python train.py --dataset="coloured fractals of 300 iterated function systems on busy backdrops" --crop_scale_min=1 --num_classes=2 --output_stride=8 --norm="layernorm" --hidden_act="swiglu" --mlp_ratio=3 --bias="none" --inner_norm=false --optimizer="adamw" --cautious_weight_decay=true
Rows from block 6, named by matrix and row number. Rows with one number belong to one attention dimension. Each number is 500 + 40 x the weight over its row's rms, rounded and kept within 0 to 999. All counts start at 0. Numbers have three digits each. After the name is the row's rms in percent of the matrix's.
# v: attention query, key and value (stacked) (model.blocks.6.attn.qkv.weight, 768x256, the v third), inputs 128-255
# proj: attention output (model.blocks.6.attn.proj.weight, 256x256, transposed), outputs 128-255
v.155 089:457525519510518505532456548513483474447549512427466493511446494529504536443462516527500536535505513470469486487513460554519458461518491455521475472591516456524524484470565597522487471498454461398521496416463467512506483502532483468512529543502514545468463461472502559560463515511471490513517502431531492506548497489463486434518491466484551540554540458478436444446563512485577502470517
v.156 083:504513558522466468539511492454469540531452510511582415450513461525528512557502492424528433440413525467502494493530546472525518566500534440468483465437502475488465398535522486399527473470522526522525482557505530488426500577444479522566522528495455516491529451476598492480505511455515574448481509551477502424459532502491547565523491515450437463483482482443542526514457447534469454513487
v.157 119:535493544495535490534563569467536539523504591541557518458458449487534495458574425528548446445474522528484513541480540466461499517497512509481481478464542503501456484519509449529538421516523505525459440453489557508499504483500531460517549453497428480536510523439526497463524529446536486497480480552465566483496483488534563515536493537491405487445510466485496576570428483517460486552454
v.158 100:421540525489482489519405453484494501555466512475564479489493510484554527603434584474457517594477480455548474417460481523487553482530528424507523494436498456532519514479554515501529480564489467427524529483498477493519507550447472603591582554473539519442499477474443531473485471568496535524528492418440492464548565520470512524479491545525541577552511507481520510499487513502515547486471
v.159 122:477504529497519507484443506533444430539503480429497473524507567503459488509420578439480489575504430419467519427527531494528527505454532514569498540485474455447518453496541493486499583445479506428531543498487515523563490510545539568525531527463606430513485542521500537462475474554490516513501547425537466542522537510440452502453481477543521497563572515516529473452554516482519514488550
v.160 110:523438473478535570551525474491446459481497488567470449513561482573527527483447490510492444494454506521550545522482432454482505579473463489516476487547527540467437489446505498508467480517522539516497486538540488502481520508425499545483471477500487487429534479529543466485439503513495554496595555459475454471464473520513502534520543506525538441469503545475499478515463516530511472550510
v.161 083:521494512518497426395529539450499499522536540481513504485460541490494559453571527475475512517540528489456455470513570484530516432453572541509534463536492464534561541548501523521590516433454468518500514465514506497546461466583535426478545548459577502539503496480534549470454525487473487506399452493510519486519474462545512487484476516502490516515518469520499515507533471503553454553516
v.162 102:492507481531513438416499553452482516529520540466506464493429523467500529482474508486483473508497490413445487431491582498559492444484587494543490464535472458516545525537512506533596499479455483516508476440478497529585479476614528472510496571495631471514534516492561586477510510530475515518397466479538516483508551444532470538487530510496469530567566466520489509498486453460572527530470
v.163 090:520494453525431525476499481458438459485456496531541468508529472511499511507466512512495457499484539497520507480439505432510535532472495518539504526566489548485466440493518522518498533454513492516516509563618456442544536518431541472463535509422577478485509499516511457466414503491492506486572566508465498484476537531530490570523514478498481447546486585487489472537518471506491555564530
v.164 116:463480575518590540537521527487516493504548543558458550538456499498521548500481590460445577456503519442483492449496459510508494420596541486504553533458497462509578484513511500529586529511459489406449434406426497581522493501577498541504504541562508535536470533494493491425597524549507481509509427465527491514526476509439489456507556503483515515547542466515493499518484508500499502520499
v.165 096:485487524524499536479536488500574549508525559509508516513400521469521570504548534497482598481546478516446416519456422532453505446587516520463508490459513498505544537495516515545548561513434508482470479412489505471533539487520473522466576568489519536544408534488468459418525535491532450507538399507462498504525453462503500486527511521501484564509475452493492474609522530518498525525514
v.166 095:517539450529458415375495522475571494503462544467504535489419486444481497477501524508492528523537501500436460477477537554533486439498567511498490480457467493517506546557484516498592489501488468520546495487502505459507480454548554440526560576461512505526485573468465583491524522513501448496419442555506556486578537461522492533458493527511516545509480444512496500476492480469545480512473
v.167 091:547503444472453517520509423566447499476452414462511473498561476495508432540531432503528460501497486586551557526507497484517479567489422496446459501456497512512401499469495479440396405486542490526529558622535523492416480503458449498495417466536454480469513397519516494619461504497475476520509535502541465561467516534516518511498488496489494463476505599499521510497497470496438493479530
v.168 094:494485469517477478448530525472552493526487548468531516502435498446455511497505535521485527474510520506433418473471519568499510435529556477490541473458475442485535539541551537501610524525451473465480498458522518465563488450567526461488579560424492551540453591469420499445491523518541441477456387502483543500568492448514518529499538544540488541529474424463527529565479492502502504473475
v.169 100:494489571495546532616501469562448448484485446487453531515555533530515449531451526460525509498489463524503503488524455478498511543466467487516478493525525520529486493458455464495430553527549515478476486544500496548484504556457447578486435442588487473521506468512552458498518495523504544537584594468515437531482503551436535463517491485461484448461528512540440461505521549512477484510531
v.170 098:492487580493547531576523497490483531469547526474485496502524563527536511516523515411523523458497511407478538451512537435517523488503564493548494468519507534529520479489470456571495482468513529438442437413468500588565470532562497552505515471569587463555536459484536542514540502510446515494491477480535466518503537464445520449495494472470454469543573590515425459479538506500539519566417
v.171 116:472487582521542531515548503510481503500547526524498497509457488521506527461454556449485546485507514447471477471533456528473507465552552487522535480484549499511603489486509489599607544449459490412467452435474482561546482530627497551452512520532576476580472529498527489400508487570529500511495451438512468492531484486447483485508539496457483521511532456535496473484513493532552497535560
v.172 112:441509568500555520540520533484463468494556519543443520525463527484526537462439545457493543482511498443452489466496474492513495455547540512553513517506517502502546486516465478558555568444479505423453406390450493565529512494595533583465519483559581485559502532484526475381578491572511506511504453448520484502517496483462508460522527457456470503544533496544479461475493508513522510555525
v.173 093:500465474494434504503482483495514471496424479491458446490516509526510463504488463514532456498489539505539519515507476504506488549455478478507460520521472539493414481467489494495427517563545511557556544606572539418533515504374484498527508451454477496439510470529521450543486512468511542511564566463470463496490528532542531561524485497502492492471497502496481457525482517530475533540511
v.174 090:459507533534498473451513495438583520536479582561535493534454453471462517484480514507448485503524509462460469530465490558516480442537527455531530533474468443460545492545525517473613479552469516513514464460445496449549510507501514522518545598480487546462458592453431482449547508466510482465467420531518533466575482474536465490463527543500564576562453439483525520602461519491429558462459
v.175 097:473450586492537555560532490546496485515547492558492507531481505568535477513493544469521556462489473482495519507530381527440529506514471466470525510477557496498492496470540475539473553481476495424437461464446491540481540550474471578477493470496467488530482496483478425473490490545512511516621502425481499510479424491490507494516523461531503462496490483487514502511550530565485490495545
v.176 092:523514423493486434384478518405465475485484480460520470498450526475461567518488487469511437495513513461442475443498587495538482446480562537497523436551494498471535509546481503464561464485467471553499552498504510470516465442587537394519510560448563512523487500475546538520491521475485476499385481527549517499484534474541526543490524525520532536545525525492518496494475464466543524517481
v.177 089:489481477467482535542465457511433442486516422502490493508589481507485476529455525485499459535477476525551530475498452436525518586487447498544467533544518501448468432459460488466392476528566537482479488559509499500423533509433471539471476437549463488464534425563573474523507483523475553491553569498545475502464553523502507469485511463527497474511521585526505526468521518523489508525509
v.178 095:496516501521487457515493543494432556485540470463557451504545498498480457479534514477529481498464503398546525451499605452561510511474544483535476474549513487499568498511459477555489423515474504507474487464430505500519490515559518497535476470614543458517529445490529522542571521498392537514428522513533523522456591484503492407459506455486515489539585553520455508454492460486540513514397
v.179 078:516538534530524455458519515529548550513585494466506523454446510485501512496540521457501509486500509467501467476512502496520455466490567532526507464495498466523603582534489466484569515451464474443472496463480475583526489493576496467531525535564522524559515516452479512492535487508520494523417470469479510496542522475494518467492458460523495494514558461535492500458496488460569520509477
v.180 088:456536526492499444447492527478590495552521536459507516476437508467480504506442548524455528525512517430487471454502485564474459414569516477496537520482506424545563510548525497516595541546473482486471448463470539526511468482563519501504536543463490508506471567457452504431528547561530473534484450461483485530584463507472474501489495492513510535547487437475524499503500471490492500425513
v.181 099:541515486527479419377528542422515521529527521468532504476472496465458529491551484512501506497532477471468477513473545483520502431472579499478484441514483461540568569539499497506564490480468493519515490474493475497523472427602555400498510534469550517551506511479487579501489533498505507509385444507490527507532508420547483530488473526517494563519482502536541480469478439505510539488497
v.182 076:501534460529468395451461530508533539495451481371541434490490467415466481497554472490578451532537476412486519445499575514550462466443556485522520470583478458543559518516513482512489443531486517524516572501515469477517486491541511434551560530532482485511510480457479554495517526472404463533440537507474538553464572471477463485456474517560487498510571516499468488451541403466517518462441
v.183 095:508473548460567571587549500542462555508547485498473535502510540515527466524528538469495549518500480538516565493514521453522505487511522532551492491475543536493494507515433494563500471502528490450425434409433490618445507486548471588519438456640579510540521459532522501525607484542476509509504541474584491543496504519479498373516504457463463499504583551565446490452490545522458478504461
v.184 090:479449563480518568591506511535452498466552479480446509510515546496539455523464559446508521491509463435490533451499496474505520467520531505556466484483559538491484500449450460534492545458530483408423427461464506556556512523501537596499468434554552476530537491504497487460574483515457499496559566458514470503524520528466527441528493470468463480546620562542474488494516539526508506571515
v.185 097:474460511504532593573508497545417463466513496571443456547563465567511491490452499497485488496476498549551551500542409451464509576525449525531513561482532532479486489488514471471438537476526503442504455511527477535426525544467493536466439442525492486475484473501491421559447480480508521484608580461465443474429474527473484500529495456507527447455504525482517491473496512512482491471560
v.186 079:554467566469536503569500536548449518511575439488509498502529547534488479508526519466481512501507521520542540466519489420498462493514519477474512493511517542525570517480504425537481455438476519438437433480437475589407486509603457510499425436640550456528505473535522554569495498552473494522494478487531464503518480487480426406525493479450473497488529545561515480352519454517477495498489
v.187 099:530539495521455410435529543434542540512517547429535527480450510475489542475558514515481486489508495480470458492505567527493468435528534503507518452486452464537500539548491489531617476527449494510517532443528494484550455475554558415544550577452511545531478564491489536496530542482502489520424427524512548510543522453531492533520487558486469527540484477479532505495469470483530515524479
v.188 089:549494440495427491433476494498417448493505501514531461487522505518456487497517430490537495540508543560529501561491547478528490551432425494481453515509471548508512465477506516471464514441557480531600564597581483436484494498469515471478487454425537496483479445503505480532384491500517552516511535509459470473490510540487501583502507494478486466429405547500483482418499441494567476488585
v.189 095:481520532503492450455523498491625519508480520465518535480440524444471486520570513489497569507539507486504444536518494573509490470534516471451533489455468480540545542517551546491511486533466486511512513488469518462519490490477496478516565534474402526501453526447448521457523504476519477481485439526470523506572474512502504505495465550502504577504456415449471524572518493477463495452484
v.190 097:465525476502463447421535546463553515497524518460493499490424508433486532489463544515452557501528494470464413465494485592499500442557538521472507467489481420526540540516500552502627508476449506471525496455486509501554467484588547502487569565473548556501472562485481530440518546506519454515448433451511504480553492452479472506513531507538496568524472424484496495521495481508540514503526
v.191 100:499502570504534495457524538457532535516570558510543488488419506499513532462539501489475535444521522467447486432479490533493528422557563517457513497453531476542604521552495493585567548481420506450485471386459487551523494471631491482457533569488545462544459545488493514418494535524563503534442381489511529489558441449478477526519528484505465555507487442505517512527488485485557501488500
v.192 096:502533535510497506471461506471532506516525516479574518418420545489561452517536471450553490475501449524446522544473547531505593434543533519472520428482502418429400500521481499507508470466481527487507501539555515421541503521536546502519553472497531538551460538572555568423444520553501513510492402469488518464540555552484476528491521485521500494464458494473473538490513491490449605539479
v.193 100:476485493496502528523516550511488450447437520526511508474557401499488562518543505552446502485481536449527470464524484473514505522445489419561474487512451516542614480509561488492531463562511476540506498498517480491516511502447439514465575564411457548451501530410448450484500498477509498476511554532418555479496443491538488497509545547467522503588559442475458504560455475481561359466429
v.194 104:594466576493536495534515554464550543588528554385532480460432537522503477470531473506524446453445496490486563451429534442508503492486486486479469507449489588548522487496460441570493472485529470511456487433507485494494511499535533517589546515548572477563513530532542572473542458460524484533490460563531536543503513488508489541490522532458430483453536505540497528413446517484460622579510
v.195 095:476546493540477452494490510479538416440491552497588547443460454459485450499573464444502469403510489484506467533482508507536556475481531433554492474557461449495461474521562522547471453493503482515498514573508464483510476511481528460436569501484505577519442555487552539440482550538450537497465451539476548431549484520467472534492568503425448540481500474473453518604515418516516452517443
v.196 121:505522603516522493538483566452518493522493509488557511398446465502545479486541484496569442452429512464455498496496520488509538503454552460509500457523517444494477475501529473505513437537545499490486465525475555509534501569495533522557551491468500530527482499466590553369540494504509520495493487534445535467525488526490510561501514548414420516447493466471458546564440453506526522553438
v.197 090:467563433546475449458470511482533462495498546498541499477487504438556423482520461520527438462481498495510514552455535489479582493463592475590545503488456414436449471583532526553472478484525471540514535578517506467499500503438566457476568511466419479493466565489505534450507551539476501474451490532480541434543494571492488503455487492488497497486534465460467498566466486515521484495383
v.198 098:473517454539476465497470453468503530444525496505558558489491531490515456499523492492525532485524458519440488544474528550490582437506540509533550438527490394426401496547520595498460467487451506459509525562518483471520474493517517446485475490477542580506456495520522570430473526581474511484500425429529499455556513580470484526479507459527526557464482487449475464495573481480476546482484
v.199 106:503485504503513512546517522536508491478448476524509517502534411475486573513543535517467537492437554444575427440564491480506467521482474448499492505514487521562604482470533479488527507581573498544471472519466489515510492529414425547494504480451439508471497481435497434533553468472475533486515554548432495471508477475530518518508556516451503515576550477482445521577480489512568406489444
v.200 087:477485478531475515505493561497544493428475609479537560463475424469529505499527481500503478525486445509462462498430508466497518422469520445541447440563469518475496502452552561537502441551562498525474476520508437449556484483489503465455576499408501620503529538463469553484477487504528504472524495475449529497546450532538481549488589485485462492547507465480448515566498516476552491505454
v.201 083:472488460521481519515486504537565556421534527517469550526480460531491488494544525485478558569531425568519443569471464526496525459560533460518538443540490460498490526456549587496556485539476475457522468484505455469488517455446525426481536518426500558468456507555387516549434499470564450451495464466506549457565519535536510448512478504566515587556481442487463483517522551503470481440504
v.202 102:495526454533478467454465501513560499515546544490523497460443511458553425448482508497493490475561454570445507543443504508498571410553534543468538464528524450431410499521472540503515521440449507456533494538520482456492499458576550449475479504477531559538440537566520578431448528560516474508505418446534499452544528515495454491497487476510475499478450496458530515514543493488472562509532
v.203 108:474548487546492489509456527490545431518479511509566510424463476427517487519564482475512482414436507490505521454470527467526594498412539433536529471505467411507504485549527506535465426554545512491523511547534521469492502503460492508501585521475447518503440570453549537434486515522469509462490491531491557449525502567477488507476519538435443530472508470469474541549498433503507478502411
v.204 106:390502474559505503525479489523535487446504483578512535492484388446507484484578497486522534444523501509497463530479492511480551478516547429569546462562465413493487507535543541483510466527512496498525524536504456480530475546462522453433538511475439570451402543468487529460469519509455488452499499503498521454554480536503475497485503471481486559512511471422456459601524448481530438468427
v.205 106:494488447488487502504512471521424491462488512515448484590519504529486537488493481558475533545535516535552524503504489519515443571478453554460514579475467557502549537513490467465492535465471488503501512458505467497478475428466426485438462514507487427468498461522405434625501493458516478508512558493507484539458472493543484485490455458575563457507489540527547445453504512496474438437524
v.206 103:534435560489510536522564550523507486526441481528475502535545445532473536521494480514443462485447513485571448417540461481527453553497457462518475552496472575582569517463525456505541513535570508531451451435463530547475511500437445544490503516508475444487551484431493414536543492429486510530497573516455504510506468436533498502494502521465488490543549454556502493522462500518537450494486
proj.155 088:567481460527466491485523448496485501549461530517536487467533505508478557537494505488517515437511529508558544476535542455591511561519480550503526518381518493541529468565500491491507553470487555601535508552564516441489526492496528527488489438553469378550529501440502398467510539487515503484498512495465520472504541488546491525401519506500524462487462566520565486474445449435447527492494
proj.156 078:489542466486519459459479519521502495455538412502426537538486523469516444425499518550447541535641496552494501527524469497472455484480450530495479463597470507499487595458475502490499537569504435445494517467480444515520476493485535472462497501480476557496495543524412576538472460452517435508486506485462479530496464473512463466600516469538533462490498526530517475500552546583503530465516
proj.157 121:425499467513483504461515405490457512474548430497486475524543512504504504469438595447454550542553465486501491481504478542414495439538510525501519464518479494470526525502481501505540523434470467450467485467490452498541502526538525519497490544515591520553492530542462511471510510494533470488530471453511437508518512479520515500619521446552549539525460589520491500462600526637525498457541
proj.158 098:528497455533526488518516574530486455400522501543424546487529471500427486409547431536507509450583543485504495545561552455548433544469474539535548523615555498479528473541497506479470507542531562534517483542481518555475493439560526405456462431517444496514492502452504468552504527482432474506478557521553499511482490489506458469397519406464473406479523471511454436485509450401507471468484
proj.159 098:538482499491486487490504542506550526447468551536466539460492393502518549524504442508516517478496576548535468564523463515575458511516480468475492509516533500594484488488505535493476465600524518529550493544501515483422507500490470481500460478523446586438488491457523452580511491483488522509462526525520568490504507524530521469308515541456501506481455460485502474581469549267499496512516
proj.160 107:522531484611531469507556531526524489506510516482503515489472519444453491510583437502473502468511476516493499502522548503552442531513487498492571535501514507489530475567464500480464470483485538579462442497442495507454504420561503412510511520533439471484471481473508464563528598500500472477394501564555562577478478509484505489453474496500474508479535425478497515477471492373494467496488
proj.161 086:486494508408517512494447493486565555544510542498502510509468444501526496519421500508534557486514564501535513532488390518497499473554486482480443504466442466526524538438524519559486531573469480438549546502509544464480516541461466608481511482525508565495483590515459544535516424466555489509545497532450514470518504522472498478426493540468540533527427592500517447564521489465451565435475
proj.162 108:462474535439492515500459481506572556510537528519487508516483474538548499512447502513524576508578605541530473566489386543470519486561464538463482474491501504578500559471527525543472555541448507429534536502535527476477510534455474576458506471494478590473453562503430500554472454449557494515584491514447506440467490521487512445464459517475531507480390553475515431558521507504464546451510
proj.163 079:512526501593592489540509513536539522529545485485436488491467504435496484529519460510469521536468487590485550521526490557494466524530499517476558511497526497489507512534456519503480476530514500529448463470400490527388487449544516462522458497550400515443470472510534496552538570510531480498425483520552559587509461554476530456440438544508502540444519414513509496456479557339486488491509
proj.164 109:521545450447393445437464497512463473466422463480578473511570502524481532520536444527517442519507538485537474529549546472493493572437456469496447477536465488499432524482502501447422459489504483572581580596554503445505461522423445480509514470479499491466532446474504490593429457476435531519544566498493480466452527504548493531536488482516538478497497562455499504524497425584519451479447
proj.165 093:532568466439471439478440511506437445514445425500553513492557441462453496515485511466458470495418492465525547523529555464522474526443494415546430531519420447482485473443515498494465438496565444557566594603497497458483468551429473503486480463534487515464550462506560548554470438508465524502467578511490499504530493537475471511484509525487547541556544556501490516475500443484503499491447
proj.166 098:489476550392501534549457480494495540510549483505486508502518476538539492504421570466518556506512545482526522503483419504460531457520492519497449456492483488547551513437534494552521549499474476393537551484527510507523515583476499604460488463528548562544496533527478536470504388492528515522557490459450452451518483504473513446476500510471533521522457584537478481522559493538492551477528
proj.167 082:435459526551564522529552539459526471504541508474471498484457552502460484438468567538493478506510477456467483427435529502468493487499538547513575511541557538461581508545464511530567553465504528471397438414495488559574526482563577478512552502466510464555515522490504502381550536506519546480474474508518481480498486496449494510610511457514450446465519389501467513433501543583518501491536
proj.168 089:493515529366473498534443476502467528488500451517513520494546454514534504533448537455484523496464528488533555526515467485484507463473479470540428489500453488528508482412510492530477499501527439445573576521517500482506483610432457586470474456560550556505511480504521543539525370488490528515533548505480462478526485525461518450490512511455528526543502600536466469486546478556502527493495
proj.169 093:511503430539499476468535515467509498488470523509540474510480519495475516444583457545490433500537459474491468505452567475532495536513500499483543510519546528468475516550472495456531430515476543593442453459483457509511493433534508399503509514455470428456520478476464463526471546467467496493454472516557528500470532451571436523610523471572502480489516474428525525499449496608463484488446
proj.170 095:531499436508491482440512518501525466509473554531495483548475487516492498478511429594460461517557528522495439563490475492519512577533471536472497493539484483510479563516495524443489519558455520586522481515505501487464495429521493432468487522475419464404485514489448470560437517466519518516539514472523512440443532471576432492504483496522545477471424491416593474549426521552461441435498
proj.171 113:517546446433442439453445502503523504482407505519557503529504485497487509532526439521510467513496532513510450555508515492518475555460463442506456533536446471494421520479487536443428452555472476566569560553520502431496467507396430481503505480473448545399503473482480500624466464448440505530525553552500519484468515530534477512526486509518556535524492558434507477562483472562478507471413
proj.172 110:545537443468423440454470498506555514489417523511584497531515494501495510524546439543514471518508526497526442540530522502518492553494468452465476505531474490525444546498510549451447442553452503603566543550508506444476480481429421452494479473464434518389504479480460466616440490457485504513514538533507538481463513516562462516510467519537544531495481517422526478561476476553463466440434
proj.173 087:523498512603582525537535489512479497530555486510476527501473537459478479476568495482448534504482434557500566493464521520552501488533507527480549504474548520498536476538474454507535464466507525518397437437436452559440510442568555426500464532514455454514476490528498499493499585525527483480400442510551531557497452496470480455528496501509469502446555419517513534456482536435476517523527
proj.174 080:517517532454438502511470469550434481494543424485510509479570502526537496552470533437509533477448522509528547489579507491486528514445495484497441454478436491552480465458529468510439489441559461451570571584547516468502478570450489520508504470533559517577502478511563539496477444526493501515533562479454470485512482509454565469434499502435499477508533547567458506465568452459545491545521
proj.175 109:536545440530484432482512516469479481459414494487531511473518488470431528514580432503481448496450466499500503499513588460542462541453498440546501538532478512439449473522456518439487433489539511622524500531506479470487464446487466418534493513497487478420516449502548480561504541513423493495435533541535515557509515517522476550548521499500494504527561485451468506492443469505496481520433
proj.176 100:470489603475525524537462514524583569537549542513480493508471481513551475491421497518511576510528578526522496541484421535475525465569493531463482479474488490574525540465537504578484562527468496384519508473508531510490530543478507588478517469501498566505468567517441530487489467491566495506524489507445519465505445506449511465448455551445504515477426505532513453533530507451471526465529
proj.177 083:507505489631515494494547503504519486479482536493503478481471566472493501488557432532511465504508477526488469504496567528504486552532508523462574520487557531498486520575489504462477490486482548554441437478486493528500494416550547414552505534465453441448486483474484427484477622517522485493439471510507547532467484497521503539518471511525471471427512383465527515487441519428499462506529
proj.178 094:505446494503494544485536477487561506501521581528452498519464497577557495493458439547511515510570534548473418557493427513486531527546500576450510456481505518536467572518529535466509568551496534510520458503539532514478514436517518496474513523416496485450461542490448468466454517499572474523588479460474490436464518474569487518461466518487477450444388465477570443562462545497492472476583
proj.179 071:502470480389446505476467488461559533509459532511542538518507456563530502490440516517524496501546543470498433531476450488478528446509488487486444471512471488532469532462528540546538503569458481489591539501546536463540513551441452592473510483459561539481513553498465528512508410470488500513592507504481477433524527476544464505496507496493525539543407604472513467560527475630463521453475
proj.180 077:515500525348449501516455469478500562472458470528557511510531463546530508496493523462539496490498513483498470517505486470493520453453495471512428463504481521523447472445519502495497492474473470464577558520542505475562476589405437571480513455481574548508505485516488526530489369481445529521564488526466475454523516480509505473567535492469510531543488593514440497515541460678495524531479
proj.181 100:481474527400504532508430476489515506540507510519471516525499460526545482506398566481516552503509549520515506506483397537479522463541499487495460507469459475520494510432551523520518542557483459422547541511534516479505500593449487602481489510507511573512478556532489548480502416485550505526570488476438475453507489530464501486441512520470546521536440558507515473549555512525470547487521
proj.182 074:500437562403520555545506474449576571523554559559483544507440455585569460466427534472479534506522542501498492539447435487484542434536536538467476455457507553567487536483524524576562530537510497438503472437516521538509535519479516598478483464441570507507482584505460520470529413493562482512574444529481491429539509476528499452498487507443459532479399517550533454517496549567446571514529
proj.183 092:508507430514460484437505510456498433477423544514569472525508488504447539456524450557499421480547521449514419504487513497491480579500455509479516513530482467483496544519541527408499504533451525605532498545534514449512495480510475446478518526450455473444512484443470468511430532469498531505525492489492503434448527473551463580538525480529518479504435479389552509556444434576510424420499
proj.184 088:535520422504475454455500487471525464464440521519545482506498476491465528485577436558486451517531494505506456533478526515517475574530465494464519502524510495485461529520488508441510441544444522637512504517479494453474477437503447417490478515471441475396503474480477469560453522466508529500469479496536533472470498486567444520565519490562534509467445473392540502529448480574462443431464
proj.185 099:550534461614492468485558529499532490500459513476532521469477526450461500531577434508498454488460448495470472477523596495543455534462499475499550530520501505472491480564470521464471447512506529623476460515465522481481507435526493428543512512487462477462509470478540464528530618522479468464416511539548544567498508534525516561470490515522476509494542436482487534488462486378506461523461
proj.186 071:457520415501473479436493504446525432481431567522496488516492481505468519499490493559521450508548520437471415509517503510494496512468478525519530495546467424434454553563517544437523521554448511574528503530527532440531506454479462485509541537425499525433486502445459441488495551505496497511549512465459508460454524536554516596497522495533545514534473515398539497614438507570525422438471
proj.187 098:467478520373504538517431463498467499509526463525474520534535486534530493508413575461496560520509533499521530500487409531483540464502503500517441496491489488524514510405535502516518541508511451410521556509516504494506487611470484586465461482514534550531514506519478547478495370487520532526574495448459448442517488491475501451517509481475542514527472576532504478520541520607478537480524
proj.188 081:457497543562589543539513519534566586547530488484433489498422527438558443502474517495533517511490467529447521450475471515462501423531561492483533530463551499477511490508483494560505507547482487406430464424419494561484513486558561537543489531519452508539514527530488524437589543515520465499504495495510548586521484519469546483476462544534467532512543459569510518495548584414487559547508
proj.189 088:502489522376484500530482446500430490503507447511487506499553482534510491490434582478484480508467480477515554479496515444496535457476529502534427476493481498497482472430494471538539501474563453432526550486536473510550489573466509573477494467526586476567544500523505537447516369493479542518532503463498430459519511448507501455561548471478493480515522574560495508460543513645510533542515
proj.190 089:517501525333448497522435445506485537489476467509535543512537477524537474528471502453524520494476521506525525515503486485501514456481507454513416483487467496538477484395531494515484510498518442452552585523531515476523469595412455581480472452527542552505530492522490545526505322482482528530539516503450483484527487512469507468548506508457529520535501569536474496514554491618487525498486
proj.191 095:492532476409456456469434517524491506490441488505492524531536462512490503531450480496506500519494552497513479557549466465500485504455474460551424493548418480494455515452508521478464500520521465499591588571534510448499484534410443545470509474524487580466516496498505530616500424468442503521556610523479472484494527527503481481463494514460551518559508613497490457558510474504498503488445
proj.192 097:521481520600526502550558505554489478514468473559462474516498481521473531505493529568441519570530498521507461442521439502494409543471422534463501529472509543495545472484533461498457500507537544509444452462442469513472521465498448560510532458525491463507525475462433459555549563457572484462404597560489485543473472438504560505552483497585534486573540504554551536468511524444534461489536
proj.193 106:439564520495530481434459450478462512510558502458464499548486570504507477475438509472507483479549514473480551489471589530492508484548567546568550558499511452457483492588438509538506528435426472466532530476496511518548454478551532473480499470554565432539477473496541492492547502509439507543532415468534499543460547489444506462466470394502512504481507568484519419448490536532443563535470
proj.194 101:451522465557436483502517483566450495438511466549452522570513450483502485481495515442495521493529531520506420537537458535495503496520480512481518461543479503532525490491490567441474516466477504453529528508420427470463492474469478473443444481544426553492475495500482520536515550494499546494518575481500497461488497517461553423450482449472522498547508498564453468545529494419562425492526
proj.195 102:488521544572565527514520461511443467550475447484477463528515531538468511491469566558437511562553481489485485463489475520477485535507447552525535557441511512438503503542491480500477489450491510467462489469492540484535458498516500556540559489468526412521509460478422420520510563448528480511472510530491432567446511438517535517548486479608578485554518550482555532434484536542478542551520
proj.196 122:468531473548485457490527446533439514469499484519436445593496527508495540463504547529432543532611518511538453466477476493521466516516470534498513544475483530486555522527452509493477507414469493497506507449493437532512480430538467499458529517517529460509481477508378457569530544463517482489470525497516513538436509454507514415523476395569553483572556563513526426474507550502503457511506
proj.197 101:510494547548519531502512471495457471486466422486509476466519506512456572487506552508450549527622508483505459467522467515459417511512441516496526515476518498476525477504529472513498485471491540469457455510520543515532501508545488580520550500499586490528473452492459443536480549488523484513494477517485428566511516441508526554525535452609578512583477559475510511466539477500523540562536
proj.198 100:566470567580550536543545504504496468573446489523519457466511507513468539512508536563462497540506489504523527430505479469520445550478439527478489555419513535480507460491530430513477495510558541531432453471514528489497522503502491580551565487505519414536529500473468444519531557461564456469396527569468472554490492429519518563563514547564515463525516521514556582450478490471480524526525
proj.199 105:447555501470495462450470466475450507500545537450463472559486562499499463467479498486498480471519507472479537529441586511504556501532564539569508543510482458473504518547414538507503528437450450486565555475516484525539465468547536427466481524503509425505481517526496524477511482515416511536554436443567519500458538507457464432498468414475473473451486526469510392467459553572452525492483
proj.200 085:484532586565555511522499471531431494603518472501483451547510521522514483521482551494487473530470507498462510407505545519482499529533509566510507585416547500471520450518492489520487525487489503455512513431475521498518492499522486535531506495589498364540498455482527446488577536486506482485434541521506486531428477450472546473479464505518517466509530494516586517431466561466480526548507
proj.201 084:575479547531553533536514457450492472558523479451532530483507539522508487571467514491523471485395487479496622450481557494543512538446499532536493570448539544489515439510514462523500515499560519544462471475498538465515496556498522533515507441561521411528521474458559473442540502505497489461438464510476476528498430504499528521548494552433492452464502486514569587440438490542488583498500
proj.202 104:558457538565548567571560486522489487520459424516517518453508484530479518542508545528468503558471473506511489461535465489490439527448426505480501505452524548492507464482567456497463466513562562513415442482468526459485511550471487590559542469517509496491529466455477439536513540467578483462423555558437458549510481471519563547558505548556568521557519501525527607481513491487517522517519
proj.203 111:480525526575527493488515471508429490477473474502461469534491517516455562456473542537455526535620530482511457479485467532471434523529440569504539542472513511464534501536481492520485509446464513466486490470492518512542478451546487539489560487508551447533486462495418426556518568453533507518481499511482450565444500417483544503517491427601582472571497564492533480474498513470505513560521
proj.204 108:538505535530556519506533455474454469539490478438507477506514597523484526525476549551464506527516487481517546462469532498520488526467476551525525563435511521473522499540479463530489487450497513532462482464525561501540479501532511550531564496484580391540515467463465423493501517482515471489460453509483456564474500452517503521561484475547547476515519553477563533419444515560457554522499
proj.205 106:504478496392490535469438547454556505497526509476547543422496485496513483513506456436570485445455502483453529539539531502469535459508540452502484427560523451518449508468515505523540496560484481500515511579519561500502532566490533481509468507470488598501506516509602544442458409544478528527588452462493496457540510559509461544442537568425462536448463466469451528540489466478520522481486
proj.206 106:437547451433449447455455465476488519452560519460470488548498511475515473479501481446543504440500521494502526543478540529510561473534567491530506486552474452509488517524425557484521510444433456479572562522508469501511468487517518401451452520516504526493458512545521546485483459546414533534578446441561538470491532556482471410470477425448469504448491506477460405516518510568492490483467